Weights of a small image classifier: 11100 steps, trained on rendered made-up planets.
Rows from block 4 of a small image classifier, named by matrix and row number. Rows with one number belong to one neuron. Each number is 128 + 24 x the weight over its row's rms, rounded and kept within 0 to 255. All counts start at 0. Numbers have three digits each. After the name is the row's rms in percent of the matrix's.
After each neuron's rows are labels from the 100 images, of 14848, where the neuron reaches its highest value: "responds to" is what is common among them. Only what is clearly more common there than usual is listed. The data: rendered made-up planets. In brackets: how many of the 100, against the usual share in percent.
# fc1: MLP up (model.blocks.4.mlp.fc1.weight, 640x160), inputs 0-159
# fc2: MLP down (model.blocks.4.mlp.fc2.weight, 160x640, transposed), outputs 0-159

fc1.389 392:128127128128181128239167131145116126128128128068124124128128128128128147128106123128137128128127126139115128128128109128128128147084108128128130128129128128112106104129168128128128139128158128128145128172128123011128128128128173127140068136116106128128128128121128129128128126131128174192163135161128123129116128124128128128128128128128128128114128129128128238085068128128118128127063129158128128172128105128130128127127128114128129129133104119128128129128112130056128128128118128
fc2.389 346:214128161129128141006129098127129130128127118132128128127135154128128128128128128128126124128142131130128128129054128128127145127129128118130128128128129127128127128128119128128129128128126128128127122128128130129129128128127128127128128128130128128123128128133130128128128130118128128181129128128130130128128128128145128128123128127131056125129127128128128128130129132128128135129126128128129128129129124128127128128131128225128128128128138128128128128128131090128128127136000127
responds to: moons: three (50 vs 24.9); moons: two (50 vs 25); cracked ice world (43 vs 14.1)

fc1.185 364:128130101175142128128160144129128128185126171128128040007128128128127128125121128113134178130128128127074128153066128128116128128129127161132128163140126128140128197163128128128128128133128128131128131128128127128128079153129135150124128127129127102133128076128128129127130127130128128128128129129138105168128130126112102128128128129173128128128088143121128178128128127128127126047128128128135100128170024128128128128175128123108171129128127142128130128128127129130128128128128129
fc2.185 375:176132128126128207115128135128128128128128131128128132145128173137130051126128122128142128128129135128127129128031138128129151128128128129135128128128127130128128087129128127128130128128128128128128083132150129128126128125128127150128124128128129130128128129128128087129129133128128144128135128128128128134126127128151137128130128142128128126128129131123126126127129133126131128127120128127128128129128118130149128128128129193140128128162130128128128128130128123129128128129000128
responds to: moons: three (94 vs 24.9); rings (76 vs 33.7); ocean world (40 vs 14.4)

fc1.216 151:128128127129159128128128193231128128128136125129128128091128131127125128129128132125156251122127128128127128128128128128133128129133129128128128127128128128130128128128128134132129128128134067242128128127128128128129128128129128130124128162132127128130134120128128035127129098128129126128128130128128126129133129150131150133101128128128128128133128162194128148128131128130127104000128129128125131128200116128118133127130129128128123128125127128138132128128128128134127122128125131
fc2.216 114:129131128127154137119133145125128132128069128124127127127129126128128116124123124128051133146128128129127128128076124128117134128128130120150117137128127130130255131128121127128130128132122128128128075134133133132130128127130129129131096118129138127128120129128128121134126131126133152126136128131155130120128255126132136129133128134128126127127128128128128129126138130127128124125124128132128126129129128135241128127132128132127128128128141128127126130131128128101255128132126127
responds to: moons: three (59 vs 24.9)

fc1.257 215:163168128128140107129128128131128128128136126128128132129128129128128135128128107128108128127128129128128128128129128128115154098165128130126128128128130174118128128128121129128255128128128124128042128129129188121128126128128128128128128129128128128150129128128128111128127134128116127126128129128129128127127138128128128129128128129128161128129128132128123127128128058158141128128128000128033128128128128128125128127128128128128126127128128128128148129140092128129127128125165125
fc2.257 154:154126129129128145067128127124128128129126128129128127128130128127127128129128127127129127130127128130128128128128127128128130128128128128128129105150128128129128128128127128129128129129127129127128128128128128128128128128128137127128128128128128128128128129128127129126128127128129128128128128127129126128133128127132127128127128127128126128130128127127128130129128129126125130127127130127129128127128128128129127130129129229125128128128129128129127123127129128121128128129000128
responds to: moons: three (52 vs 24.9)

fc1.289 333:108191106160242127223180128129128143193128137123128106127128128128128128128058128128128128128118127128100128232082125082125126128129124128128174151134130128129128141140128128132127128132129131129131131129128124123128119141128128220128128128128057123126128128128128124128129127131128133128154129155128125128127132126118128128131130129130128129125094129127127164128126127124128127125123087130133126133168077127147128125128149120128176128138128128116164106078125129098128129128128128
fc2.289 448:128128128128128127023128127128128128127110129148128128128128128170129106128131128128129128128129128128128128073129130130129152104138128129217128128128128128128128120128126128127128128131128128128128128134140128134128128126128128128128128128137128129128128128128172128128128128128128130128127128128128128130127079128161128126128129128128127128128136137121128078128128137128129128127128128127131128129128128128128128128128128163144128128128195129128128143129128023152128128145000128
responds to: moons: three (98 vs 24.9); glowing rim (67 vs 40.1)

fc1.43 141:113128127128129128128128127127093128116128090120128128128128128127128128128128128128128128128128128128129128128128128128129128159128128128095128128128128128128128128128195128145034128128128128128128128128127128128128182128128128128128092128128128128128252079128128128128130128128128191128129128128128080128128128128128128128128197128128128128128128128128128128128128052128128128128000128128128128128128126128128128128128128128128128128128128128128108128128019175128094128128128130
fc2.43 032:136131128131129131000131131112131128128126127129128121128129129142128127127127128122127128128128129130127128129125128126103128123127128128142128130130119125125135130127129132128138128129126128130128128129129133128127128128125129129129129138128127128128129128127141120127128129128126135130129128126129099128128129130145128132125128128129125126135125128127128125128127129131126145130123127128108130128133117129128128128130129128125120127145134128127140128119128128128128122131127122
responds to: moons: three (55 vs 24.9)

fc1.425 245:129088126129128128128128150222128129128128128126128128134130133128126176128130141128140128128108128128128124155128128128128125128119125131128128126222128128128128128129154128147063132136130122129164128128128118128127146129130128128128128147128128128128129032133210131126131128123128142128128128128128013198131127127042125140126128093128128128129127128121128127127071129124080128128128128137128130130128128129128128128128112070128200128125128128129128128101130130093127128127091130
fc2.425 233:133129127131130128094132129128129123128129077133128126131128125131128128128128129119127128126127128126127132131128127128123129129129128107117131129128127128132255152128128128130128132129131127155125128127140128128126059127126131255127128128127128131126136128128148125128126127128128131126130130120133125128133128135129128135128127128132128133132128128129129130127127125128127127138127124128104128128130128128128128128132128128122125112149133137125255126124128132128129128129130128
responds to: moons: three (50 vs 24.9); cracked ice world (35 vs 14.1)

fc1.422 401:128152123192204128127128128128128128085128131126161124128141128127128127120129125129134096122129128107128128114128128170149099124128128128127132127136128152111132135156204128123048128124128128128128155135127097128128106129128099139205128127167138127128121038127121128150128130128032128167128123132107122131128073147158128127208128127128153140124081128159131128124122047134128127128154111127144125143128158128125128153106128115126129168133128133128128122141128128128128128093102110
fc2.422 643:082124128127044128134128129128128128128128129128128128128127122128128128128135129132128128128128128128127128135130128128128128129128131128128128130124128128128128128128107127127128128128126128121127126117128130129128128127127131127127128128128128128128128128129127204116127125126136080122000128128128131127128128126128129128128128128128128119128128129127129128136128128128128127128128188128128130129129214128129128128128128128124128125128125128127128130128129133128129128130141128
responds to: glowing rim (85 vs 40.1); moons: three (69 vs 24.9); cracked ice world (33 vs 14.1)